A small image classifier, trained from scratch: arch vit, layers 10.
Rows from block 7 of a small image classifier, named by matrix and row number. Rows with one number within an expert belong to one neuron, the router's apart. Each number is 128 + 32 x the weight over its row's rms, rounded and kept within 0 to 255. All counts start at 0. Numbers have three digits each.
Before each expert's rows are labels from the 100 images, of 14976, where the router gives the expert most weight on average: "lies over" is the class under the peak. Only what is clearly more common there than usual is listed. The data: simulated fluorescence microscopy of cells.
# router: router (model.blocks.7.mlp.router.weight, 8x160), inputs 0-159
# up: expert up (model.blocks.7.mlp.up, 8x80x160), inputs 0-159
# down: expert down (model.blocks.7.mlp.down, 8x160x80, transposed), outputs 0-159

# expert 4
lies over: nucleus
router.4:151145070101136131120074083152083189121110065159127110094148127148173117163086176157080132122127068177160150178124128059183149118150096133133114110154169140159168160067136187116157108104124150071108187100114140129106117152155149173076138165103126126096123132114176173163119136098063151159102069143139160168128173141067146075120093045137147128130131128102179095170110142121140124121095129136154126131113157120084108085163183149141124116073113110119148126123182148154088199105156177
up.6:153136102073112168078138135119096141136138107126091149117168196109100199084065129127121121175166136135132180182135094122178130094101117089144137121133136114167161094100176124081065089088183164117164086123083110160130164090192108113092131064099158073101087077093111118167157116179156123164080102101178159078162124148126149126121142158104124107152169117125153113113097121141109165082092101172137200081090172189145140143120105054109111108165139131126149141087175100140127103113126112
down.6:172163120117102142170107099118070152111098156153108145066161134105100128120134110132129096136162161142151111200056135088167129129131189105090147080149167119147092096137138170101129127153155122110113063108089091147145130078067144141100156061088200121085100140108165163125191123152127125152109116106089126095116158175110185095127199148107189113106140136179105087125118091143130114133042083122164117115110164163126164122145206108116118080113126120172144186097143134099132175192151120
up.7:146137159207129060159137159111176082128047105064136101136113086138104129162144108133140142154155065134119112125157142141133136119167112170069135137161172190115130189114055132151141121145129170105127129127124106077067119085126125130142184139155123189096117159164120127113167127154109175110160155113164125150061124155117152164178074133095122147118131162062102175181146133146098153154152124139097099105118120067112129130158154124067084081087136108149207118041146156132148132105100149
down.7:116191108149113181147115110110114162167089148140144103186102110182160134193096183111169150134129131147135140146121108121166143145144166134104165141124084151126114150074147098177105123132158090098094127093132120116124100147100100061126100108155112136088118133165136165094158186112127156165078114087109121178098139150105172157112108057125101100056059150086107147138125109112080085185126178183163142095120128048097117103105155152174092116060120159102120051195155133126143071146162135
up.8:155177096146068121152132078125109131083179102159131134059097095071056173130088109134124133122138140107170111182104146138096150136055176099071145139112139081148160113093106174166096101140106115137117038091098123164168172141110089130088112103085126123121107174147118163080114139189159110116154158120154105121120119169089119089134114118158122166086167117154185106157079097120118168075095160124136203114156195100176135147138150071092123118135132152106186139136189127118096102123145139
down.8:146143095129106118169107142078182170106067094076123075117164152102120137092155111131170106153175170174105150193129071201164152118135138146118154115146148112120134100116153088125156171117143088052111101107179115130155115093159130116130132146097110157081085128105172168138153066150144124157143144100174142110106145113150170126166155129104153103115104170177099056161097146097141166142040077143151105112117131174140138128181185087131110158155155079171166159067163108134137139200170143
up.9:151070137130114132154144157134129153142136110154162110138107081109115088098081155181122132132077088080199154121156172120140102146183082173097130136092186166108176119130080122108125120073066123065103153082188082153060113116132142193125119119091116145163092128105162117164115128112123092125168159133091113141118148070112136117125060100130130114093097106111184097141101137096144068151161152126142160191062169132117137107095090177203126153124116157157089124152131157111145213125091100
down.9:127075137118099097127140125101103074120058179126083108211084110143147156106194156198107173135119145162119173149156154161174097133184123142173101146082091141106105117155155098102100133083097127097128115101080132178108113133164146078143113129131082102161124108149145099194068116145135124146113131168114116161143095076114148136080109137142122191092138155136166146110135069118124147150184126152117143110131122119118137093074080094151082085110132176141129045084075077053163113114138174
up.10:160059159117160163104120137163090094108100079128065122168114139094144081116101140130142129084098105156111145110117153073104096094130112127181121126125107121091183191133127126081124088107097100162117163135183092135113137119146179153083163100133156083163169082057144063114118120184109141139130124152093106163153122077133133070141103119150174122072051130101151112092109081113131106126114135096099160211119129140093097087092100181139103159172073143174087111156167168159090136069105106
down.10:163131169085120127178161144114169086171068195132130175158130132114173148114133114169104157113119107113196192119135180136103146103181097130117113198128116166126097141071166140118084125134115150133097127144094077139078166131168138132100135119172075118139083096121178104129091096129099114174107116147128184156181132101145122118118100131172131163099207135115111144091165063073169108155210144167125176097099126129114142154053085077141105107166097166157077086145102150105146105121130135
up.11:126144111112111168111172093117103143112107148119103103118171148045114178114108169129100088187178141159146130174120117110145116090092142139149165148131154082143191097083151159078069108125150172120142105126069130150118143153212156106099140069068162092086092101112145176147171112146119094144075083130192144090165132132092141066140145146075154101131160101148196063150128090130106161084090133156139177081090195110142143119122128099100085101131161098164154165133173110110118115152130110
down.11:152152140097140115154163104133096161103138113114104157080145168100114116106144148132101085107159137157165172184097075098148140111108212097170209093173151086125126093118179125060154132091152126087106073138125104111182119073148122135142125102118166100113096089158161179140177115138136149149114082089137165120108141129102136083145211174115174105139128125206104107180135105151124163071043059129129150121145135213152151133128172118108129108101150096133130156095133167150099138176153137
up.12:089067158125167092124189171170103139098147111104153124099145114130127101131168118154112127108099104127140093123182190149175147144137117092127062153089138172154171156165127138111128121118051142137086145101099114125071099115148115182188087190124109113111143110118157201145173161112133178099056110150142150186145121124146113090119138107162082090133106096113132142141041169118169091181120092111143068151131057135087092099144117123158100118072090121128123080110157076171109176160110116
down.12:067152126119126176083121073117196149146123164134160132158113140166101098171065136172124078179209100119097124166132115131179073120123131177133094171135105191122112190077117103185094089147105106075092160139106113141113178175074101146120127172194163170164124095120098161081112153067160135135078100141113152176094154085108171144122119155091074127093120155104106140157126131115137103169123121193132087075105181109139112093095149079122143097084124126118126132145157125111117166112110132
up.13:097146101136089091167177110108133072145151119159123147151164132093119066080172138083169110122162151147092121096108086132107035127141098205134128146136124085103153127129165114117113082094179154155079157160178144125148147120137148137113110116131111077088146098120143056099157119151106098109127102107117096170141169069147153072111122138094168092031084124152109138095134105129166120060113159133111142168140125117139144082142144139198142157194105122199061157128144120125132175119163064
down.13:177085139159122099185110066144150138113143170131111171127108155104125120099145095158080112179165173094124122084083103116161140073085181150141135164147095085103124131080206136165113127175093111114167031104084113076139115123163134127113132159066129165110109108089127138154150068167117141142100115107163104092116143133198128101139214131078153121198188091137109110122153102152128098106134182120091164105085136143149154119149064102112155171167172136152102123137137168162158167112131134
up.14:137122121116168127102094130137124191092139124136123114069154123117090086164039054105095100169089149173127057121143112125125166147170154154145137057131155126177121101092075118094183199166096132164148097139140133070163091130087163191156132140106165143170130123147096140134175143131076140122136149104111125065187184147158097125124167102116156052152102145182135066128163112169127131112095124131123115101169090154108130139172158154171145166147158154137124151147104165154074124185127104
down.14:136180104137146096092140156149095179133116125150137148128139150124109075092120180193169127147140185126145166141144168148140121218159104170092149087157169114127106124171128125160179129174159152077089163096126111139161063125049099168107119101194160165120098143109131165102172114040096148093147115073077098080129180167116170142149130066141151141148062113142080154155150135108143120133142078155106118072154094140133104143134127178141144145093185097118167142081111154115126156164149119
up.15:111113145178131118106106130158149152100171047141153107100180074159088058154041148082089090159108134133088074146093112131160152087148146143114105084127134119187099098113119103121172158149080093119160111138104168081128102125105128171140167126071168149133182092150138118158158152085113157135124119148085142082154157163165099115076162121209195149100068154149123083127185136133161115140094106100103089148156104132114152175153104167119176161083154162108143155125096157166122162172094140
down.15:153169108137126135152134124152157136145149129126132156171155085121156133171121107161155105066113127134130095177124141165149143157129139127099141181145130198135029126138154152129133121166154086142172196120119116101141129134095168112118144124113128121128149073156188132136086137073138133126175183145108139066136149148134085102127124128144095150093079202155082078156113164109163061127176158057152170039137094094101075131100120192183133113050194127085136120111099115140121135181110118

# expert 3
lies over: cytoplasm
router.3:123133110128109150120171118168154133072088122121127124139098138165168096119124116119134124059101119108132166181100129097179166086130092103111178157137120166159172144125140172117134090143124072107142121102202107120172096143110145212100197129139137112079103142113147206169086127131103127048193154129101118150101141206148139174116169105108113102110163143138122125152105094145121131059098177120086070119156174169169146092148140103159147162151150141176108126205124156200161103096125097
up.6:105124137126135099157102156152114129129146127098134105098137134118146103184114107086085095152140159042081094068099147169100123186180136135110124108127094094076062130133201112148057128078147116122156116186157138123136179126137134087122099181169122150117081150157139164086118070120203153113083104106125065076114111127153158136138167163104118187085074175176112193135092163166134130080191144131139092141150180112123150167136158159135189133090144133160088137121110109126118096177115129
down.6:159153062119120114164091133078179119147104089125120081146165159153108061170095160142129088161112137133094101150098126064139141089130156098109082109124094115124072143130145076089136166130089090116141140141077127140227175086116137140143142164107159130187134140187087142137111160136092131156159099082109102079157131134107053155078178117104167074205100142180110127135161109148106132153150161150132089082112130204126087141081147146174129142097096142177106114092107127131087161109147090
up.7:125118137117115106183194139086135103205053100093158076145096136174182195135135187176164152081160137103091182153099136133168122137112139135112082147124100139178123125146125155159144150134154142122104137114147078101111177150155119082062128158178110113103181158169163169092131168071155167094081108141160122153120142116089157108110107112091035179123137195122129163167116126120143090149132141148126106123135106064147086145127136085163093117113116114154096086087101073090149123154079136
down.7:162108097114142123130127128150166144102076074097104102124078097169153156159109072149165092128123107169130131184084131132148091116141100153069122147136146152119052144174121134154204175158125181135089192071154092154104114116148130113066148128102137074099140152090128186147093119078146119139127105146151088189123159106091141073165113142124084175071116180144117182177148134123145172167136149163189161118173131142134097116065122107127092103090093105146054129120152070099155150159152139
up.8:087146167085143124165179102113103166165088113060148096139103117138141140134178191143151126095127152095129156173128153118132107190122117124088087171136110165151127122185152190157157142128139175061088180100143093151085143133131080093129135182143128111110151179123170156097144203107127140077063095181156121180128151088106145092124105101084057157083143113121128141162080188114176101150148129181199083119123119061105104112142156099170120096136163102138105145105117139091151148162116118
down.8:118160175116164158125141106098129139145109149136152146159182143212199189166094116135125089119139143137144148186116094145123138115134115104006095156140127147108048146110154144164126129189145148139134193098161105148121113092105128135092116150145124099143112086139134180178117105102135110097091096157144099201173124079141114073173165132145196179068102120130101133146120138139145105141119133103175140142132141141135106142080106054163096148100075101127132074120158093083136146062099166
up.9:144161134179145130107148107132164154139153129128148098103141117167072110138079097121134104171098111158129078178093102145091165129160148154119102059125148162128061127111136135110161140104092120136132112184083157098170135152045120157091137173070150172163153145153100125176147179130139207122135143096135099094107161158146136137132189111188157090218106177206131101112129139133162117181068125129125078096165109151158139113130144158115137139130140180115082198172149129137091162183161093
down.9:131119156179159101134118203139120156068091123107180086120136143118103071185184118146106088145106207174109117149080136102110133176146136142092113091112067212143094105136094079137115144159116085126126192167097134095214096101175082127161076130168145108136150137124102117137136129076119151160133174123081154108099143106149070126093144105166122124134069161117100131156133143121149079169090103099118087074160103118134122143137167138158139133090117180126106092179086180120183171112147112
up.10:150099159089188144116150093153092126179126099153090138173084118151164138087083134151138133088086132111120196142133153135099120158107094125101107192126144166099105161097121182120137131135115118120089116094215116105055132149166123161097171137171069085146194112113152115132138160137126179106159122141099068166103118104115117153193134068135141147073111108099203227089126118109168091188157147129160130134108129142110099089104122135168108120143087137143063124125141169145103145188119078
down.10:132142063116169137140136115117121098098115097140114150144118114168158220131100128164087193092171106119145163124145126097162071135097150124183127181181131070123144170099127078175091127126148130115134159177153135175107113157188087123126179151156129118144133141119169116162131088089118119167106069159115137190132162136137086096144101108106150187056117092166198107115109151114123153097197144112160188134126108152122073135083129061132053166133125132146106094105141092103144092169069146
up.11:116115141066185117112112138166093095164127085159131127154097149131160116072048137173118142131087112106120177135168157142115126122161100140195113135158140223126175134118110115129147077111098103125063147107184093079070091125165147148069170109208151080139152144137141099156121152148092149130105133130107141168087089094107140080098103066126124149094094081096154126162141110079127059183132129087140170114083074143096075090129106152157096161126071139139120133093125125150113172124115091
down.11:112106142115074134127191135098145071122099158165077201165095099151167192110124105126105106106121098129165150153119141132115155074129085125202129175092109096163102186112152152123114100119155126136144138116138110176107137160186146085097180117121070146108132103103118119144126100144078082137177074131145101203085075076148117090164123150121099176082112132112125086089130081092145177169187151163118200172122157146139126153097074100102072126157132123154102084168134087129120166115097166
up.12:131113124108156106184154134140059128133115101166120092157097112147179114084125178143176156106122158099145155140120147119164089142128119146104099172139103147182163136105151155125143141103120157101106151095210093100082147159150156095122168124174059077144209173109125183115153159077125129135139091177111133145105155126115133104171100092106090138086084100114148178147123097066172105142171153128169138129189117093104064137142106120190077102148081139148047179114109088107100185157094098
down.12:079135170101137130103127097132180140094080105139108169163119157203141219108139131183111103153124111144148134151149157109114109118067131123109149196158128121120088178091157111163112179153131149096151137128181078157154150108120113138150143174170068092109125177149122166130142112072105102140093126128150172202148122071101111085158126131106126177062126185127090171153186108090139132128165155133183094171109117148113056114149100074134068164119131152101078107128105077101153142173104135
up.13:178157158088142198126100144166113123123119076200051128135126136057182109100114132108146149113083143128108141122132099108115109100128083114137083150127138146104155142067105161097128090143108129168162140112194087130124136120204196164081128109134099081165069084109135086162103101188117091179167154138099132136127103098118136135119112085149199104086077065152135093104139108111167121116104121130099132118124125142132117082124096133125050199168108156167109075120129125136051162101150114
down.13:098121150071118148104107083150107095121112105157097180157128131182142089111167140155128156103110121110105170140151144127112119109105068137154105127171168152113155148054140138127068115096162161116068116122163058151130154096186182104119195094109120124112135124105159121172118053196068132145148096190069196137110082107151100093138075112133192161138155077129123118097156072152121123124159129116157204144128156115147108123138075133110078133125153171106063087123121171135111074121106155
up.14:113125124205182147134170077111138143118151130129132101165140109154087107118078141097200101188118113188189124170123119163166144103153162174119126125117163139120058091126125165114144086085116135151095125113044161121119143140071142144140148147073141177180163139152103154151116143078140168118149124110137173091122170138161158167125172119118145096154106159225142110154127126131164144136077091118104124082099078115082169117141124196135175132139159110087072153130166126144072176083164090
down.14:117137131156160120114129117164141120081125113096165097087141063123102080139125127122080149084120153128118113136098134165131093153197137121071159075168084124106122097136088064153093155130141114159155188134124167133155152112133078123112099143121126132141108141088098157116117130084168137178110160106106168135157109153172095083085206087141172080157089155173109080169146132163115099152135096150105102116201114154146042141126206174167154197120066135136109107150083155145177132102186080
up.15:099124110155110074168159099125171080078164098108078112169127159126097140146180100106184131096177110103058134118124151083147104125083175098131112157156094124109098127178138137176139179107144102142106115146118155161128190151066106149152152164104096169124164156115088121104114123161132108076165152089068148096077058072163203147150125153121127171121219074107096160130156128181115142115174102135134129183175140118151128156147112070150146163143140106127114107139089176099179128128091113
down.15:137148087138124111176109127159196143076160145109080093134139096127086148128126077163086146119135146137096114122107091149164136074099174077086153134064106027151074176139163126134135122098093145117085118157134158170135122132125114134146116113118117147137109135127081085113116133075092137175141166093120101134133116152139200140137116220085147091095240065126129140117137092146121179117159178137073192125125133121203144113176128107088157144179145115140155108174127100124138152115122165

# expert 5
lies over: nucleus
router.5:105140115064116135178170070123138161135095127120112082128120156149122145121068111085133078090128114137076180150064062107134153098085109065128165125155110143136159172102147127159177141137144135095143129123175104165156096183206126165128154157116130058136112147110106196149088152138102130086197124091117114127133123152115117135139120108123087137123153124166111148132084097196125173112109162099075121147171175129163181093156140081114197184139176086132125185197110164151158113088122135
up.6:105116137155160097139198075086073077177086132110156089117094155130125130127166160127160139115171164086114127124115092135168115128091144153108186172120114129161108195114139147160175156152100119093133135098207101155041167127087143114172120133179115164079157128051116129120170135089137112081144127112074098098079127087094179110115168133087049099074195134129124164114088128118106136105184108130120163192147148096133111138160123081134105131149101113153140099058128152126119144124082144
down.6:090075087140168177144173138118155176105219114144129080181095078135138103144124097091135126109113127149079073132067132157138144108138217133116093147138109059122063148150154101157163153138091073142119146156129167153138185164124123136164147177101115116103140122136112122079105127121115175095164148131154149180121108116154173177185155169077115154105101188147108113155166116143091095063181157103088115102143140100141158120162098081162101141181176130106126090124091141115163142072107100
up.7:074171074093129108188108162144188188141095090111173111109120074145124168169143132124124109139119130106143146184159155139133131148097095166072082115179174148160137123121128140139089114181222134128158183127109108171112158144149105154133097146127082121119157172143153184109081177101096153118119130157111101120159148107110188170204077124124071124141053158102085122166107147145122105155126128112141065115168081154112098084095138126180157125094154119131189122092160145124172130166188138
down.7:187164143121112110127094167076179138047209097098142083090140115114091159107133117121088110123109116141088090212115109120121152115161090156098117097194128164156145094112106115096063088150078151119119181144134170109124099084162094117177101108093138152152067126128092156165113088074143131137121159124125159205138150115165107129070117160122128058094051156142074089169123131128136136137087112125059127143134109109128115125151152127151106132119128133139136120048097074153125115111073092
up.8:134088127118061160117149119123097140103116165124106099106102147087135131146124133155133129172154135147184119142090116121147125133143151089156146095116132068127160109116134119097076085086161172115102082124042099100145173141166145110105126104131147124131135100078172112162116051159169116173104081095185155141172128178121154152163161184159138215125156064084144133132114104155072180092141166134165134073135122152096185162108135093101080120086145065156189077116091095089103091172134094
down.8:108145130068096056096118134102136135089105135109119179098156148104115138071201105106096082187102105149132177131146144110160123076103110140102118123133139140167123121050162140067099066133134173128147140160132137174137119116166153150100129112093179133133125130144144103122124114154140117108116124134162137100192145117112180085173193140103156081173159128173146107153141126156169148098121130163095186070058161137173177073139206118083096127171143070185124179085177102142160137136142098
up.9:168153110069116086165170105122090154158078123112156110155088152162175159144132172198130116082148133085138195174174167121192118186161104162098096143140162141149181149161135180173074099133177166098068166080112089143082145132142155101109156152138128130121118138122164163134091144084097153131066118164168104169131145101082166132115081120086096187088113130082146155131078135115137118132142165146175110164134108084103093093121146120114085087099099115144158085086173117065159153146145112
down.9:128175175143071082115157106108157125089124121113088123122126124170095131145103059085071092114118075131144109136095133086111136071143223096123132170090132134150104177077135131104117157127111135118149170148078122128158128142134080107166143136093176144104162147164097141099147081073144119122157178154154135227162156162110083179097092188154138083115108093200114083148125144127156095117145131152072111097109134106120126101180121070130171171081119147113087137123111131137169106117091052
up.10:082181076064189088110147138127121174143091071126147116119141107213131136079094134126135118141088135102093134157105140143138127156169130135082075139148120157143112070146126100167147167147113127108155155115122106138084138142126091136134136178162110140101121180121123184117152168060093199129128113110142084139059133135111144110078112095083131143139067188101092125174106168125170057173138127148130089084146103108090126124178174152186159099102173122083126129116127157131157206150159061
down.10:115174152140118108125134072191180155161146093116139116123172110177130191153145116123107110061090160136140114156090111140159141098164152176048107095104164164158058121119163118084091174182090144145144215113131121099176158105170122151156065191108145126100178135160117187148138116024119113135116168099117118163146149128149126164117089164132133074108091158128055088130170114084128123140131129141082124117194129145106145099156131071149098135140094120120137126144114085151126166108154139
up.11:155100090134179128142108094129072149065134157148151119111116179103137113127093138167125116145111095106142176074143162085124116138125099114159170109155175072155151163181058142137137082097119150113103183126093101078100116174138151111134166090197112134153119113089127061103138094078105138110118071207091107147072138189103138157116063139192150090151105137100136105144106138148132126162154133112110109140078141142182140143114090151119174122101097185121117118146091142175114100168097022
down.11:133129087157098175082157156107073115136112112151176150177090127080221088089171101115117132175119171110115197118105114149138080120092110103176138102147113113132097109105167145037129129105112101140101146143136121156118105114123120151111108157094141166136143130115066061102114124142124079069106148104177117083143138117145054151083103160157166187091135095066145143104146171179140150187173172115136088177138104165097081111164133168164127105128172168171132097146119163097095135155095099
up.12:086142118136128104116103130110183150112132074187162131096137121184109101131066070100148089185120142166100119146116115106094158127152137116117108124107152120153077124127126149149127169123107129144130143114077180102165051125073123135191051156134147197169087135132123153135162099082101126095162126124106131112146164168171145136077145148113141081193092182156068142153125134174146054140101071151113082090133103112077142138164147199183199145111169136104146146087131187136167122110117135
down.12:067139121110121157139096150097185150124125079124202112115118118071122181152125165084084159154108109109117077144059106179120136149107087155123116087128110083146152127085110126113151147139071129194176159132175157067147138168167129117065077173144150138128154134144082067135123144151169095071126163051127132079124152112164120191121123117125164082157099113137087123178126160153148104142071106150127056126188102116130175133149156122142080186112146116087139156146127066120119165136134093
up.13:135170104066175121104136127141092150110110091128189125112140179123159103112094177166153127144081109126127205175145152082124134117121088111138108130143124182182186097118136156157099117146112163099105166063122097132051159150122120112080087150133155127136115168134137161137118187041085204118114077175136145173102177102121154096143122116084082157124102190113187137180097164074133085146131141144166122117104088127094146107172182106162124093116116126116160168116169123075106123166160101
down.13:161072142170167125142104094115141137166184089148105096141103095202066133100134089115111103146138135156138138078112109153151105050086151156085143169130113128112111116143137105126129123197082086170147121129101144126083092092152094115129055152143144112137151120142135117104106053086080113147177196105131075206127072132151115113141080147093125175086152103116072134129143082074129113147098120130102103108167104135143127111081126052135135128126114151167093112120079110090138107073039156
up.14:160125136138073149098159104083112169076068154139128120146150151077137177135111148166126105177159165144153164149124132110167119127116141091171150079143143088118186107116139099100101082075179176093128113074061124145125106116204147090115151083144159107109118084098155118145146094161172104173068118121185141093140151162135132108103179147145128163142174104082192149164085109169096158103125141129177179053109126127130123163120106080101077089070165102156139142076121090086097088141143102
down.14:149129131126084139126148115118097150143088161111115179085129165074124132073156122168125109160155108106160162141107093127169138119090094170157139116165115090189146074097160157081076141103165158063169064099082103160158156121155133158100126104144126096129118119112144139126155114141112135143104084139153115069140130131118187118143173128073138079156153101196178144138135099098106207152063097118122169074102119134113208115126214121049120145152133150172105118135143108105062112162191120
up.15:144117125103158129108124109129103137167082159117161131192077120166188121136181161152214102163125119088135156134167151137164158150170143128154126124135137130090187151192120154108069128154184137127122136133143148145112213166091115029104113120168109113104142093115146101115071113156091066156096177167167155139057114109144183120140093110081145138083138140159138159136084120125127136144183214194149146096119138128117135130063116104124134087117062143123106069105144104102138147115154143
down.15:130139125077060121135142115146147142147097141133146063099158145098196123141106175093115114131118119178133186083071131116152109104143111170103131104165165129139039152158137062064099091108091157136126121157054124099172140186112087149114101091119182130142140130132154180134183114115106118129098178158044132174110158127127137112110131120108143099097137166133100107097094093198113139130104164131156115099137109159123078121121182042116157056136105163130097174143082139115132133163137194

# expert 1
lies over: cytoplasm
router.1:104147137056128153164165122142143139147107129134143069118116132136151089119096116104128089075091111100083158128078093107150171108090123088162181128139093155159173145118114149123128115132133096108145110119202094151162065159141151168122210130109125084184091149119140210151104148105112138054198152125118076119109115141140117142103142109132112146129158130147126120139098092186139144128088189061075114164156175177173158098144105057134161168167174126158114163204108165152175117092145124
up.6:106085163162106110143176139103162074143142189127123117140105136132077101156224080104141135072149160101126143093125119145082081071125088079130113157095131090081052173152158098182134124183150100132158117150162181143142134172129109099153101175076104157100124111071132111110103128178135100108106121098102081082099117136179143158186152157134139102124183112147073130139120128128137155106149110145111136195158153132141159163103124113078199153148165109120090109088103107143166081095054150
down.6:094135123153091175113097135111163118164147114097126139149125103119100094193085091122152103123142128076173072126121113154134163114117140086130155131112110095117116151148149086170133115113085084119187119149173127116141146121142088153114072102131083166117151112100122162147088094187108138152183163083090094063141110081137144170115172160093083131095165046159161148061144108140095126086133144166132164145139189106114178155099118017115115148147211127195127113131080152131112078109170106
up.7:093096085164149122119164117130138110150119083114124112149136101173077178144128122201066143158108169138103153149165057163088127156149123100098089100117113119097123155043182098103145180104156050119102140094142163128113106119102142132132093110173139150203119155091105184104129129138141147122129189135130186164173143120134160136106113179158079133172115098127110123168122118204073137176134091145088116117135144120100139120127103106036127072151092154068158177150113130166178094094102128
down.7:128165127113097181117079130112119145117116054133145079086135122119200130151107187124124094110131149098181110172082164083141116106094118129146133113096154141093098163175113116134164140124137172119109097141086064107110108129108080144174133106110126170143076170207115152054108108103117055150156130209115092182068115126104114123177164082165144106092154180135116139128144092085127118159135080136152143113136086101168152113133097132156103081082113085130043145084102128149129140180173151
up.8:113097190119074131087136101088096133153147128187160168086078141150139109126136195174163146076102093075135147098156151138176152141110092122143110149069145131159150120158162137116146133187179107119132091119163217143105080134128117188072090133074141122141114091145107173160159129153103133140072119192108123131166113143128130064100152172076165201134112118111100075123161070120133176107096090167108171152161102117143148124144123113159155147165149093089158086117113163084108129145200137
down.8:189122134125107157093087150110188044123132106140061117190152104083122122154132093099088081112097148082067112166138127108106131163142115174105151119136114155129148096094213222132129138083126141143078099126122092138143085114124147138094113090138149145093122132149128141150194159095096145093083123129085076120111148170138090154100108128126144172122120109148123135188128080095146169200146113125142166129112087100106137106135154128155072082124213172097122165136078109211098138111157128
up.9:161105077113111117124152099120103143097086153163144149096134151116081167059110107079082141127114182167103176132104106117198112118147167097127142122142162111156123087082106131143073087087169140121116086113157137137132170107173190088119176100154117140118133070140158094161177088165175107137066114110122130111125166153155121094109170137107130115153151075191170102172087079155114176192074128146140191084118158113158150125148109092070114108152180147140142109106147131157108037131152183
down.9:094164169139057146145109163113121172151086073122120145105157195166077145144153122172082177122108095159137207165107086136116147115135128154162120123151117105148175104116103135119104077118079140092172170109120084194133124114141181164073138134131062125105153134116147140137138201146103107162072158125134146086142137165135090094097101119126157058169088140128164118169100097071105123102105145130179152156065136118096080067161103077105112103093182078115150134130114073147146158176129149
up.10:131093127113139152101137134119146188130140162154111121093157093119080047157144141121095162101121202128157064109073101172118149090129164114155099115157094100116085079132070130111089147101118139125186118095141147100105197186111098162138176144058119102121110111138120129101117106100137113165149164139089150143095198204135150173159127087197174108084175063136152197187174146154118149127071095149135129127111088135110182098142104096103126132159112133133131191147118135079113084133129125
down.10:138124147195162165121102130174114174093133162174139154106118135160159065150147097152112127175087097145115120134127154115134097123151137168158131155130138114089133118158100160126146144066136077131128114135126122127076141032149070129148168091147094099172054102172132138183098169147080098106216112104103155081109094133183127147128147122118140086125144050127186107167194076146135125161110148088113061113153136140154112084085156129143104125095121103096148161211103193149150119112157130
up.11:162194152102143049117148177144136164115150095098139128131063104202099136062137144091085197151098179147091093146145112160102130135134173171128146037156131153181140154122106095182116162181120137133144059126165161110116135149136100123154163170124148104156143089109090149113144160049131124097164155147060092171101160104118130133141128066132174150074106166155098116133169148150182109134116076077094087147120131124125081112105108135149104129075079142094146151116128147117135131174140158
down.11:177151204134142100114129140097108162045103135144159134129123094134126106131107089118109115164087126132058111145089125132187107122194173154137116147094124152156152106120135118136132092119122107135109059185114095146110086091088077158149094119142142107144161083149129194125088124065138103174147125131089101091130138202155096082095135072119119159150097089153123101113193168139127092175121101127182122059107076123109110098178203148138127114092152139133140082119128191206144121137168091
up.12:160148184166174120155093102157110099109142154172101125155123091059185165099179093151079160114171147153122094136086147120073135143141121114141150126111108139180202130140185139135128164159103087109126148155166145118079136096076141161055180125169176176150107134095091135149060154165132076123115101175101149142122065107135097141104073163133099132100129055105140137095152076154119154140137122096076110149117107194188149132132091130123119116120155158148192123112118079066131099120169167
down.12:123140143126128180180121177148162140157108093114083125136119040144086109166156136115101081152137156141098156161089096134097109219138096127115112108155106141117131103100137088121122160091159098131126095144170125106140147087135087120131144157069105031198161123156124106165137083145053120105170125101142138136139234117080088222133153082137150142158101151131083102118126156118172151167140156130113124133123126137109160135194106118185154199096145108124146177144156087144141104150159116
up.13:133101202126115138100065103191107099139129179116119170115192109131143162142139175176150100123091146166174084135123092125140059101132153149084141122098125067094150132189118127101107127139049106158193152156103152124134157128079095081158138086103083138090116138096134120115103072113090179162183171138195181130140090159157139144122114146159118130136148138115093065066207141081155179159115127135153154122100168126157112140125085151097174150158136131142169113189101119143095117167116150
down.13:117147065125120113084066095153174154167123164085164090106120087101071127123077075216131058116100121070116118085081097075101116170096109159124093117131174148144109140152116148144123171137203087140166089086187105095114151179131107182076127131140167137158112120163150120132149099143121121123141089098095071121144136127158139155123127133111111171088147120197094119148165080126124154054131111094122151153156069114115155146112131089130155101118059055111186135159135139165128126120105147
up.14:088138197169156100113131117112171167084165101117155100094104132141092127139123096120190152131131111108082132118079102182110165150134137143108127128096076147177076110144097087132138119133092168146124094178188159086094156192104113190153137130111168149157135145196091128143106103032121214094118139105058089200118153127187060162155087100137132149095112182106115119113114173104184071127145135129133131138164136051113114164107120116157143133147152117110117139141097100115118101103094122
down.14:138145093069122127099109091066139156054114095143149145104123123124126086071053085142121138149141131218080180174117115096065165102169159124146118153129103175156117145125118123140123111083107116157115115167057129181143131118096104078115102102137144133096106133150112143226132178124135144120096113119104176084137124133128143115146134123135131103160069120118113087172155132127161119150116146118097109086129079155108113164171186163092113086029206115142117154171169143151065131145156119
up.15:169128107175126126158153133128081100119130149202119141161118132139087118085111117110122161134076067103140082099138104128098137136140140130112168083140137119105148151091147104112128143135149101162164079119034113075131148198134185093128135112156096181079176106169117181125082153154106095106123201152130093167125144198154083170102093088108135087123143064133152117058167125156149116176140100138056069076146137109096175124104093093145113165102079100108127138111155158195103108094127125
down.15:100169173150153121161155104139123176126148122120110146183130144093119107118108228154094089191172142120138108152086119136173155158123139112095093190146168110149085166163163143084115135157122109099099153092110071091079153126109140136096129209157135073089076134181053128136108107051116144098116090121138109140108124107137126135129136124137108102098120173073033137065083134133170147107180120160102140161135124160118116162174126098085078120167184131118148122133163141191162109116152103